config.yaml
model: "image classifier"
dataset: "simulated stained blood smears"
train_examples: 195000
image_size: 64
grayscale: true
crop_scale_min: 1
horizontal_flip: true
translate: 0.12
color_jitter: 0.1
targets: ["large cell", "small cells"]
num_classes: [7, 7]
arch: "vit"
norm: "rmsnorm"
norm_position: "sandwich"
hidden_act: "reglu"
mlp_ratio: 2.67
head_dim: 64
fused_qkv: false
bias: "none"
qk_norm: false
parallel_block: false
inner_norm: false
patch_size: [8, 8]
conv_stem: true
layers: 8
width: 384
positions: "sincos"
pooling: "class_token"
loss: "cross_entropy"
init: "trunc_normal_002"
optimizer: "muon"
muon_scale: "match_rms_adamw"
learning_rate: 0.0016
momentum: 0.95
nesterov: true
orthogonalizer: "newton_schulz_5"
adamw_lr_other_params: 0.0018
max_grad_norm: 3.0
max_steps: 16600
batch_size: 128
epochs: 10.9
lr_schedule: "cosine_restarts"
final_lr_fraction: 0.05
warmup_steps: 830
weight_decay: 0.4
adamw_weight_decay_other_params: 0
Rows from block 3 of a small image classifier, named by matrix and row number. Rows with one number belong to one neuron. Each number is 500 + 40 x the weight over its row's rms, rounded and kept within 0 to 999. All counts start at 0. Numbers have three digits each.
After each neuron's rows are labels from the 100 images, of 14976, where the neuron reaches its largest size: "lies over" is the class under the peak. Only what is clearly more common there than usual is listed. The data: simulated stained blood smears.
# gate: MLP gate (model.blocks.3.mlp.gate.weight, 1024x384), inputs 128-255
# fc1: MLP up (model.blocks.3.mlp.fc1.weight, 1024x384), inputs 128-255
# fc2: MLP down (model.blocks.3.mlp.fc2.weight, 384x1024, transposed), outputs 128-255

gate.415:582488425395522460480470483592550477485484544494540467526529525476515436491515634502422523477545474511502462554501452534538472484446552538483447462485538538569496493517515464473483442472481516516491499442471470486532522493524533496547449499513518478555519545503510483528526513531519532444485506494507501492522506503508470487398496493529505600421486508503485537478516499554498497544566
fc1.415:575497426383532458463463486601561483499483541488530455516556521474506445496510644506435523478531478498493470542494474535547484485448557552485452465485560534554496483505510462468482440469484512515514526433477479488532520488520541504553431503520519484566515544486512475522529512517510530443480495501515515493533492514499469486406504493521502590423509500518490530477505514563494511539574
fc2.415:517484509485527479497538440561491543478549462477511468466538475576582503526511594515506500535458528514513537521474546481483490535460502495482468496505496470460476503468492523522505539423535527447546493470422529472521452472475529390523489522531448540526541514519523490526471475495450473433546471536546434385596573454447459497422498544509521560441539535537481441586439491481502491504554
lies over: large cell

gate.568:532492507452477417523520535383483510441519546509468463504410407504447509526492386503531486534468506480507544497522582429429534495465469499530502541494492513495481528497538462578543503538490465438460532500515539493422512528382521491442606549472483537424481508457493429443469517486462435431492478507481545527569463495514527533520565495518492492541511492539491478507543526442513463511498
fc1.568:494498525546550549468464495584521470547495482517523520488581544462555514467522600517494541510522493542495497464519412510524460498511565478473507455471472484539555496511447548471480569490486522528513460511490446503594511460599474517606402456499520471549501457555497564582540474534532531606549516508523498491426572469492474448466497536485538560506464466468492509505479474559458576494470
fc2.568:441533523470505504512499456597523478587498469472514483502566510463510393501547609543466522537517494576451528532513464494538499446404495495514460471517562520486552455544441501538501499481488547540456552476442461462579495450585425485518445440464529476552524478505526520540562497512511527462545475523523501618487567469456481455520478500504496515431467480511494489481452451591493640489542
lies over: large cell

gate.517:553486441387508456503469482593548487502479543492539468521530525475527433486518639510422516497535465503486465568476459518534550472426539533490443459502547525554495506520493474501480451475477517501481515441463483475510510478513510470541447502500511477537535529497520482528526502512512525437484499477512505503539494501519464500408484485527496598420493513507491528480495506579525509554551
fc1.517:436509573622492548527519510426436513492527457497466550459468472519483554510503371491550488502485528506499533440513520478457457526564456459506551537482437470461492495489492534504519561526514475491505479561527529535475492516504461495467554493488488518456468453523504519479484489493485480553516500524483496513460528486487532497585519526478492407563492496491501466519501498427482498465430
fc2.517:486506492512469519502454560442517454498463539531475548530454523418409500487485394474493494462537459492496459486543465513523470470544499509524528505501509520562522495531525457477486468576469461563451492521592473551470556537516476588484506497475553466475451498482494491483526537514552535567452529456451554605414432537569542526563508458498496434549480456457518566416584510511493483487461
lies over: large cell

gate.408:515507426511536516482498465522516519480580522434547470518505528458438470477541569461501475531552470538505492499560453613416507495480522530489478500566492470464510481492522515456574465482509485580479579507477452522559519439547518472473457527546495401495528487477534474479504489510501556495559539538536475478535485521501494500419533572478432481443494496507493569478493518448457444463526
fc1.408:553541525526470481527544496496529549519474489503501566556474542504605507529528460514502561535508529571534537521512508416449507565483512468548520499496499522463500507513533479579528524531517535398499524505497508433463472529496504539587576488499495602541550521507458512486527509535512445530493488528547474502495506529465545529551508415523522578507447478485533440462456602545530517521448
fc2.408:616489521476490515472538448492506512542593527494516542556520525472586500490533483478526540525553520508516454521488514489449614543550566529577490483525494468424452572517520475560528470493492466490483515542446431398496526498542519528508458503546502530522492518512482517540513530500513515567490506494534520479493465510513548491483489451479508499468502455481494472492479525527479492474456
lies over: small cell

gate.45:549439514525478508477590531523516545534503504505541515490554560505478519502493546548508520458488473539510481506479477500474502498469509517562481470436503486456497483500564448535534548528492553462454537456557538535534523575489528534453505537505519517544485554507477536586523487558455467441567530534516563448573409422484500570504436462560432494501496484490501461474521582543557486485522
fc1.45:467529495537513506530466457445496492452541479492515469527467438529529493470494462464493515504529521503506522457489564484512505509534500516447511509562515508512508546479526555480503466482515462562489526486457449473494409461493479497545505484491407521513527497485530516500484539413512505506461489442497454524451587516491519409549526482470546586535485536481464522552485479421460536547491
fc2.45:442451393494488536475479593482491526550515493508372530498470493462379501532510609497425469577475474533519444502529475509503461460507489555576513565560527536548536456509479480453468502465525523611491546453492540493499488503463530465504479487509513440552466515494451514530463533515505587494508484509547400562524463509472473511478504471485528487488486469457530530417524464532516569532605
lies over: nucleus; large cell

gate.539:550493458390492436519462493564530491536467521458490476482544502455536460481520630527413495485513472500453456557486478480515598448464508521499459480498501525540484502500483483520467481487457529502473550441472488500500510476474502491553456508516502499525546519498537487527505511526502467448511505461510548496571474481528458468444485491523501617481454526512484512470511517587532501557532
fc1.539:476502530619494549530546511430436482491506444470490547445513497525469572524526395490544492492510542507490514424538514484446452535589467466514569531484432455482482491499506507509511575529512418512518483552524542558463483540491503491470562518466513569462477477524499493479539510502472522555514547492441505511466545465506517523550506515486458430564517523512498454479526530447445484520436
fc2.539:503506487525481506500434551464522462499463534528475540523449541423420493482483417470495494446541442497498447503543450508537428461529503517505527493491495499569517502517539457472492468581465450543449475513586467567479570533499485582494509510487534458473452511485512486482504536523563551553470543453463534602415438557597547531551504477501514434568486482457505584410590496497490474475450
lies over: large cell

gate.675:448532507496537536525537458518512485467532469448506500461536518519467537465533565444443537474477486525538490428514496570552378498552489485476502513567501483479511472502517512520502421511509516509511558508430548525475474513510427477483508479494470472474584505503528559476515535470538504448453501501474513448527467541478508533561465476514493453483538466460443567476469469563540477410507
fc1.675:543501501504446447485462532467480513531490524561517484516477475483542453542477443546546466503528492479470525553484517429437609502479541533517512464468521504509494530485459478491486570501510472487479471513560448472530527478515569511504479515483520519524438503475443429531490459504461499556552510501524497575476535459538479458436535532502526584488479516505530478524545555462468527595503
fc2.675:587475479508491470483444539496561459467459462478525539418505471534501473537511470501546481465505465495501465508491460511524444509498516525484533486452510570518504500543465465480524536536502469567442452450559533498444498425504532549505513533517526524509477425538453475464543487470503450522455504530526508580413510541522446504413534535491476540383537490544511545494514498457456460488523
lies over: large cell

gate.503:543522507558539550521478545550447497527517498427478460495610551535485493565497547503477476451529523480561490510499458497463466495506500504545449464473463546424488472554509515541538566575491497468468506509489486478543548500503595444492512581454522511507565509454491519464545478522492556485504531508491527422571501417602461508512451626541464467514482494419483474443547520538467473546471
fc1.503:438475520470464437498493464452545513497482526558526541518414467487523526481506447493536517517474483482440501506510582480571522490482489494454546545558565481554546555440476477455481449430524520548536481503519511555464474506496422534489481426547490482476458485524497447512459526501511438506523466524496473595416541559422538478488569379473512495465514524571492509525458492487543517476511
fc2.503:486460480501518561473497559463479511518604538558434441527487536443476489487529563448492464526525491509534491503541445496504434507458522552549437550502558592518447489508501542509551502474509522579532500463562511460523496497533462478571437503460576481589461549481436478457500529524500507502461516499568452528525460553498500559524505471485569509420492437418481499554548453449522454579591
lies over: nucleus

gate.616:510487525561503418534550566544520592558543489577439465452464481563460509498505501484540506518484426546489497525513412494493483497444538563498473461500469471489567515537524506509489574563488459558492560476413490450548496503514585493509499516489470514443578554463525462500529489478462458508508468505453492502633510493450438541497469537505495457560499561547505507526544521519450406485524
fc1.616:497508475522511569442514522508517471498491561491496440583586535466584507464542525478489473476459495432536494518518394442527511516545465419483535524433460490504473572447511494538523448475469526460558475493528470464486480423492501529519482489462496487527437469537459466494514470541527539544496528600557516531463450439497530495538547485461499476478523386472459459456521437454518528505440
fc2.616:520526580509495483490575393516520476549484528523479463530428557510476545476490491510522528472548421519504496530571451461464325436481503459489555551525515473461530528522503494538481459447520459457535526526537560600521511555520469490520470483513536564583504535441432463475509514516443485531454529483496517573509428472484532543526516536497479503483546511465562527477510586442487483593484
lies over: small cell

gate.252:491500410420496428533522449470479488500455477440504498472503461506428498521456603472435521486531487487449498534478421516505534404453471506469501454493475472461497482411499478483535464481446450426557525508496480556520542490440455451541512435503455454580540457454501526441532475506497478493581499553511454485550517522450487417482534553542496508500447577517516461495513527519573524480536
fc1.252:459469455405537485449428514484538493528516500485487510469484455513458479547437523495502505501511467497424507537508462467460520457468515510469509458449481524499570460483473523464505519479449455511458495457502490591521556478457519485583474476444504520526542442457511453470563497523451563514500497545531443580548461501495454433436512524489458550514531505534475448531494498449530541578516
fc2.252:483472455475512520524429548469491459470410531422462499520546483519477431519483480519462458522583469486515469484527523421478363492469496492510511497451497562497489521544491452463495509529550482506405473427571514505428504474505523524519505513473512436441465456536487461503486554530511565543496501507545484555503458441523483488480499546512489496526460478460488554451513543398446494544446
lies over: large cell

gate.121:436510521502531535528530449549510517450510486453501498476560516557460545459523564448452553512490487546545491448507507570576411487531485484478474527559504489495467453516535509482492416518541512524500554489425564520473488504493453477486504469528490481472570501507538554466507551495531521452451468520462537461503455562469507521578436487519473460495527458488462574471465468548542467387516
fc1.121:558475504456451469485481536465487491547486515554502506517462483465542458518487434547535451493506481468463521564490472426421589509473524510528524473453508505504533558504452482530476584486463470487474463504565423479529524477524571525495463518486518510507451498493476440537508446495450490544525521482543474568496534450538475466436538503497522569490478543506529434526525539468454540606469
fc2.121:608459476497490479474427541497556440448454455488530526423501473521495457521525459492525488454495461482501452501483458504509447506494526520486548481444499545528502502521459473478527547511497473547444450448560523491451488415507532548504521535521518520486462436548458470479542477470505444533477499538518506555401510529517435487407533524472478532397535495551531533494518514476443460492530
lies over: large cell

gate.531:444431437449457507484506489465467508481482487448507466529436477500436511541494469443440494512512486491528508462489457436455429482508412435524530510567519514401460451464433487532454514402590465362430549476416506545511553520485551563460457467449518446470516464518511440440513526456518485514436477498495479552466482484523440487495437476527471500434526496458522518466552546430490483503518
fc1.531:436432435440463496505483490467456510471494471454491456535440485492450501535499459451459508519510479477538515468499462439460415482503422455527524522561520524396456454474427484524454511403590479383449541461417500524519546508476550563445460457456522435461512474514510440434510538442509476509442468500494465527468486509528447481494430488507469512426516487465512521488528552425501473484507
fc2.531:444483483469418533536525568509478541541511505520519488550472528450449577523522468460506506535481514441517511458489516414498461531508483436500568520554519573495498441498460502521521510506549543538489535503464499461480479511515469550467468456437518463510491472555452450475503496500572520513499418520486496545483520593452500487540461446478506484357540524484485507515509477535496510534534
lies over: nucleus

gate.261:463494480541423454561540445450420479449482517501429556464509483521534469548510465472501456471466502513462519474416512471452527571494464481513503515477497424543501506528538434537473470469442458478527478482540499492407477505425574520435528552516513557459500563470559468492579498471498477506467509473429518556582450395487539482538570477492427541488542505491492472488436501563487439575457
fc1.261:470528470531435523556520454418429480451507487469447520496486521530564459546511460483482431492533531454482524508400507390431541514477467524563543476509494461500512517531527473538499475485445479465478476525518489474455487487445530544437523590494502515442471559470510493473499502485489475537417515486468459587584447420544515437539519402508441558527481523463465483478472525527490438530523
fc2.261:534442518503510499470488521435513555437544537539511528476456473478459606530511425513492441468471477477525459460501537531462499592540501515507484627504447471498490566501520474471484530440448507483504467491526531572454520525469567505543563540535506502475498552510482483466442552501527477525548520486489462394597507522502489532482491472524477458557492571476556472511512469405508371473461
lies over: small cell

gate.520:477526486567523542459534510489462517566532507442497496488484555452505529469547469460437441528544513485490468495441505407452505534553415485474545514553547525429441454465504507554456566440613534456441526501486495502546539556552524577481515491524491405495506508510497489501493542496509505489450487499427535509514487494484429459475432481537449507475501511478481516498546505448467421503497
fc1.520:566511513485467452536481524491527478436471480525504524486499465557459485552427572536565512481461493544529526521545465592488518441465556512551433489450447465565555503527486504473523457563413455548549485512501481479496444449467511417539543537460482625529501486469506506502506426497489500528555573509585520498492484475538570557486541545474546464564484491492533484457491496513506539479510
fc2.520:483543527492508394493489443508503438437480433494527475425445475482547458502477512575498475479462461571484458520475528568480630475550485503578422483452478463494539537519498470529454489468441425466518510460539521547512497521481537441509536503522466539485563480478549605509526468443440462485505525455538448426523471410512484559453465506480446506566470483512526482513492558475496501446463
lies over: nucleus

gate.570:533484460513516456568484473460472457490424545460465563548524472553543491511528483512456534529548515465498525481525488469562554439469475499462495497500501504573521549456562453483490513478550503575500408446434451527412468495453423500491535530546566510494530460494521569540511509532559549502496485461493475495471520457562510485526475508510479529544499459510529466470528509482536502479478
fc1.570:452510527444473519423498531562528552499577441524512433453483523465453512502487549489538452474451494554495463530511492517455427533565521493533505522447482482463495444548441559499498499510462481454523608537532582472577535495511564495530467480449463493503484538520493488479503493474459474502489497548524494478553486532443464518470490472479545501491504560493482524509459484543482528529523
fc2.570:470469531473483551478472492524512490553526499522499518441452533543520536545455469480540498454548551568530488574527545531465345495482550408455523493498515443521510474557521522568509505534532470470502522571515574487577492488503539456481527487481490535493562509464484468449562547487473532516451554510458515463542582463444441507523530566498555514389495524464495535505396536584480442564492
lies over: small cell

gate.346:449473598594472507463518474560537503556514468571625499463502542462474535485458411509549561475572511508505509519476526558452432558490477484442483467508429504489477459510477525505497546530480535502566509585516482539535573469486456513556458510553532493525520486463503530455480472530486394533492495533447521415514507462481522482537501490479460534487507511522508442511484520490563485472381
fc1.346:565508476403536496502533459541537483499510492440500502509629517482571523419511526538403521470497502469530489423427511509542542527492491513529490504509529499463498516511512470548442501476525511445501576434445465438407487540512423521471435541492565467445465527480489490538555509511494394432521484474452613473527471458478467482468456486499469496488445445533509501499468551596539427514534
fc2.346:582565531485538520517551495526495465466563522482485524524620527524588568483501442514507485457533517477532529392464545483483604523521493500505527474485525508468486518490538495504483511522512503447492545524509427489451481534526459549442471545489522505399436486518526468510514534502496461508504515469468591514534486472493481476520510536498494476466454455550477523502511567511447434507443
lies over: large cell

gate.110:529572427478513511506521483554507537545541489434524552545575545456540494518495509470546627534555522533542548579519534510474544535465542531567534459514517525455530461497565476553569519527504543369460607523522459494564553519532517514544490513525443529509528449430458503455523474538458477483589523526465502476497450562461495500484483478522454520472497494479522439484427573475484501563496
fc1.110:539544439552483507496527473548478494585537507452516548578571521460521514504507526483563585503559512529564521585529507532505536513470527508508525484587516517488528493505538484549562495514521505409493566508531455473576528499548538490536491525556508501491526457416421467436510485542500479473588524525465517461441478563460489492465530504479432467466510527519536463487449540465460475600547
fc2.110:534535503481509484437545547533519529561615555503505515598518547485534487520495497497500495515489520518550472530489501466473597573510513521513547520515464515460520524573535491520574471527493523497560528514537462404514559533512519573538471502540504503527481522508506514485510502582516496574450538559574520421546503540456530494494536490458563481464493456486499523474566535440519493490452
lies over: small cell

gate.392:509493459528563526478565515518430508540491500409509435458554525517433504485465560494520501541566536479537492558522438534475463472531527488546494476493449519482496461553532495516486513523505502439424533489497527490549596500470615486500527565518508495552522504444491522504536511544481553474555536492520615465556496471578468474493414589534455458528509477445492430428515481512472531520531
fc1.392:488499511483433509534439441515547477454514492569518547543389447494560489533512446517513495518463459547456495483476552455533547532445454513509520580544560444481501537433458518490507487438520512548559456481492502515473396492500406528506479398468495508455483520555515476502512533463515457530431447494494428538463525511468522509507594400475529551460489533524498556579451563474541495507486
fc2.392:514423461483458567509496557486504500543522480520448455492447531466388504511539521441501496540529501484514465506516484528536385508487512555551502540550498586542476452519473555537522504468516485529475489452557541451537490537517483525534490496546546502598547546462425469477550542496508492492512518499538411533474454545474509542496496481444530496405494423458496487530536443464466488578549
lies over: nucleus

gate.220:431494495528453488476527484442467542452519523530455495514449501520477577545481392466498482497504501445470531531481535510453503566537425558526478560577483534472488503528575473524520416537490493481483486460572509512413505534390493533465561527516458513446483505451458446442474502473485482432428488439444510535544429476498539520530494497563481488491527543475520515496494497498501416495495
fc1.220:449450492547514468465478524440493512475510545533452464523481426490498498516442303488545464504444515468532538485499501531402591517541475496500500529474484512480460494487529451526514436491500469429465488469501471478407507514403571594495550529505518525472446480475433445385476510436468522474441490482420505535554427448487520483502569484510522440484481519503532506506535522433498423561488
fc2.220:573473457499490492466531481390494516411494519518457523502411487522516597528479371491561504501474501437525486519490535505453485544553531497510561544502443492473452552457555484500513501457491424409598460502578499541472483544432538544478568543538488515492505506535460418482453533492483443491522502475469478422517508485527494541485498515519483477489536548495550493556510548418479399485506
lies over: large cell

gate.204:479428464508461488488478496405498522470527486444549488549441448488444533534515464500505467527462517449547518476507517415498408523588418429508576540508492542487487486457404474520437505386621443438455518448466527501567513515499517601487494492465548435471504464550465421424524533459508440502431427484476481562487507467542476501496454482497471510455534496456510526485575526446478490522531
fc1.204:449438431476449518542489521457452519472485520486507496549456470507428546544509453495471477511484502468536537473440500444495351507502421436496532526515507566449491467452472460544443526436609450411481548454486509494481549509474537529542488510480542463489523507522547448406537514497520480516435473485467502540483479496495454535514456500525460484485534508447527495459543490483485482533485
fc2.204:482496475481428535537528573479468548508475482519511507506440511475480621544517436458544526530511513431534517477503520404470511487494474453494564515537503536496469462508474491524523506533530498493527533501468482423447433546508506544470474475414490530456511463542466478500521506501570516514507441517462506569486530522453538515520439462458498495387524525471486479496522482518506503511542
lies over: nucleus

gate.474:499512447521504526475490481465558488459469485505472468462522544527416491465475466428454510532532477495452494445546483529416522492449420523501519443446512505458466511461538518466524556569450516515509426515562521411578480548509521446527504494509425580405458506464528394479464464430472481563541501535415462566353475483489519470503485489522462487481511473520431472542463545440465486431489
fc1.474:497507520531522493532511455499450524585510541460595506572496559493581528454495506502558494484568557488495543518415493458569412517537555478467566494463514534501487544474492500512491526444501493438531507454498492508495509526497541502535518412482517448541470473505434498498521534512504547479523551512587548468561547590497503488512558501502557548536444544459563534479517503498541504497539
fc2.474:494526542507537494565482502529500415471415501461507504460559475504466492477523586538470485511476488486514559466513470465497577499460505469455493594484491562434488492507521496456513521515497573516404512443518475498459527511486490479511447459464475477571480515512488439517569468532486455540454453568546496545574508527504486483499516581537451489579397454525428486401467536554490514464454
lies over: nucleus; large cell

gate.554:547577491479464469489547462504514542515567478440563526567498587468543484517518463475536535520542498559517521529501521509375539547481576489582539496493512503428509479513528485525584494523533502434481620528495491477506517517556519542547498493491475513495535472464485528500551527505488516519544538538519506486530500584509532539501493444502447544478491498474507476472427582529534503517485
fc1.554:531515450446503459477533433495496526566554508455498579559475520465501454514510541469504556518561497521494526553508475498434587494462533495559481496566482489445556508521525457553565463503507469426478590499487439454498520483514545498576445526534510467572543500439451528479537529538514495530607499548520506491507462595460509492467521465514453509500456530488522462474454572513506547571525
fc2.554:546536498467517499476500503494548525578600536480556537600548529462559492506521519507523575519541554516548461512531501470460641573515558529540546506488467513476490531559516497557583493511518504527501559502491434430501531491541534565547466494485513504534507451516464530436562525545500528562485513537593472454506484544433553508497508460450496487472462432489501509445520553485519538524495
lies over: small cell

gate.355:507475443473473506545501484437516520411450562522499447494421509404467531518537431496547482478453483468557494476474491534515366489506401491485478502458484518462491528540493453560524483503500459374461623501514504493453499484503478483381540500468469516460504469522544401524472476530478522432524474478508504510546458535490526532531473464513498465463525489441554499474507470442512500513466
fc1.355:480579628527488513438508487613510547556543486462525462486520499540491527523493503545481527523555520507551491447487484551460491554507577545480458495485513472490467462497512552457499519542566579578554499540449502492555530537594504464512519444516505538481505505550478564594509475471517502516485526498455449477453540526557507542603471526534532470531479450548489573514549514534518499412467
fc2.355:496529488497520514475535473622526466530488532481471492494587500492492421436509554553455554518522475564464555546431406527508410467414536533467489437468499506495516507525484495534510520466477593482502555454454484473527525460481488474498459467535442454543526480477540524510537471519472477466491500516557515500508527551483431461480498492516505516405502504577481497489450486509520552498511
lies over: nucleus

gate.416:413473452500490486521495484476472495484498473471487494490465478485445504566501481481484497567467516520448508464515515431471504565501425434517533498531478523459467432491414529521439485377545492393495550495456490501464529484463537557471476454467510442478496447497531444426509550411527435468464430502486479530523467513549475478485456454521460538463503513460518493512557560440447502533520
fc1.416:527532551565582543474515491544539496502549530566485541434549522511549482496505519551570495525491536547451471535524554538565608547479544562502480492456468466604524539540544538502532477536419535569557460570574476457449461492548491454528510537549467522517507541502477560566463482526525499466556512493508505449555518536507553469510565492498526506574477505493482461563488464539469511510476
fc2.416:547517501520606510460498403463490467417544470469480512443522494546548429514489534527522500499513468530455491559530515553533508513483538556480455522464456461511533542556535556495523473490447449463570491540517488539464549472518517493506554561599503549528536526474536525508496539501448461471548539514496486458578536460524530508459560554534444536626449520504573479523521521457461477463477
lies over: nucleus

gate.760:455464475475500519458496497481446499460524502454510477504484448510464501519542469450439486559517482449519531497501481442506411508498457508530518518550500515437457443466453501512432521397573506385432533484446473546511576482527560557497493526477496426495566519516506399467497532460530424487446501494491504541464460532516459511481447523497464463468516467441507527518587554460438474559486
fc1.760:477461453451463458491440494474446497481525482484491499540437440488477523513510431480446513546560473470526526487517495441505375474492487497521546533508542500459456427450438477521397502390638488423482536465473515516475550467450519555473503517496518427461535483513507399475513538445496460510477502511492488552472468483466465525459452482491456532455501460481549557517508559474534484518499
fc2.760:483472498470431534545535549484498534542484487521518536532516541445468608541529448480517511526477529457510476464480508416488504529507527457501565527516517523534481431488478509536544493555479540507503535522461534456456460510523480536468482479428523491508515502537470460502496483512592513529515436541464519558516525579464524522527454440491488499368525532476470483526504485564491487531524
lies over: nucleus

gate.525:526483447551432490482472512464479474442489503434473467488507517540440519549491478502544473502535435453461530542518545556457523454580480505512499524479471527511464438485579476455501424532470457485461505469511508526441508487429542475425601574516495591479540545509547429482461483508463481506497518488490528466483460498502476529450452566522426555569512511545507482468483492481468426495464
fc1.525:525520513477502555508516510655548473497487464448567482482564529498477495517527656502540490493537517536547494479498460558527524501497520512514456500521540490474486442489503510442503490523437508491515456494449499550594504505610500494564507444516476488529485467477544589561494497489522540493446510506530499493529531513549535507518519552514548473495534471501468487506528490478468512455502
fc2.525:459565495502480473529493530605506536576486497450469491498538529525519397554496594535484561512546503532463514590518498492506507412395481465503524411562543549510555476509487480516489484507492508495517545486450531427560513492505509443467467460476492469581488433542511522560533450501487504446503484516461543612498516448558496459485524508518513514458475507554539466436481501600499605510536
lies over: nucleus; large cell

gate.330:479425478452505510504447538445597521460497520507508457494445559495543474486479542532475543501444443567474498545511488514522467492466525478515467544467455461557483466503472530460554538515428502518536518545504514510469551477602497416583393427392398589450510465471477456472499493503442570527478453552520445518438491515458475478481494506493527477487478498596454481516459461468567512540449
fc1.330:503493429482437525524492501428523487426466472478481493484466478444568477497457543540489494512509481487452488488517477458568432490551483466424488497427448463580500507513457474416532516515424466542548437501489481473527481484488473482561469481431475509473435461495467485552506463525495515521557466585566462452406521482463547512501534504562536561560434463557483511530479499532539549425464
fc2.330:438516456428474483467472501455527454467578498421462548483483493427496475523525505466424449506505459580475471467497441551450522444512561485523487490503485487596549455489492518426478563491559488518354552511544509552498519558536477481541502460444491447475455446491526505428567511467440548529527475473500498504452513461524437473471485494502460505415468481448532505523576483456559491534506
lies over: large cell

gate.445:598499508513492493452520504566551508552518481494547514514496577550572478530502467493547493497566494515527513503506444494422510519510542504583556496534519489502520499530493516526568572534504454397509561498459505427488496489510478503547451512451481474488547476497479499503563521498478479546540493537537479546568487505417504477467499477477482443477534522501519493528504555548529528571524
fc1.445:520563452498518497535553427448495507467570496504499486568465489420480472440518516456480501557499497545482534473538512472510564522484565523566472458517434498421514505470555488559526389473488521503454593471545475481465487440508493518512479481558510495542520526454482513499543479520478562493586512576598484464428461550519538537479547468541491612499422468448511522479466571505494530455495
fc2.445:499500506490531498471487472461527509551584511458564519570513499480536484502508520462519582500562581524535502488549471503446675538574516523534536481467460474445507516527453493499555530535548474572447558550452471451503517452571524541555468474462515501484491432507448526483567566484522530529527466535541456543474502513481565476507495426513497507523458462449539494458501548510479562499512
lies over: small cell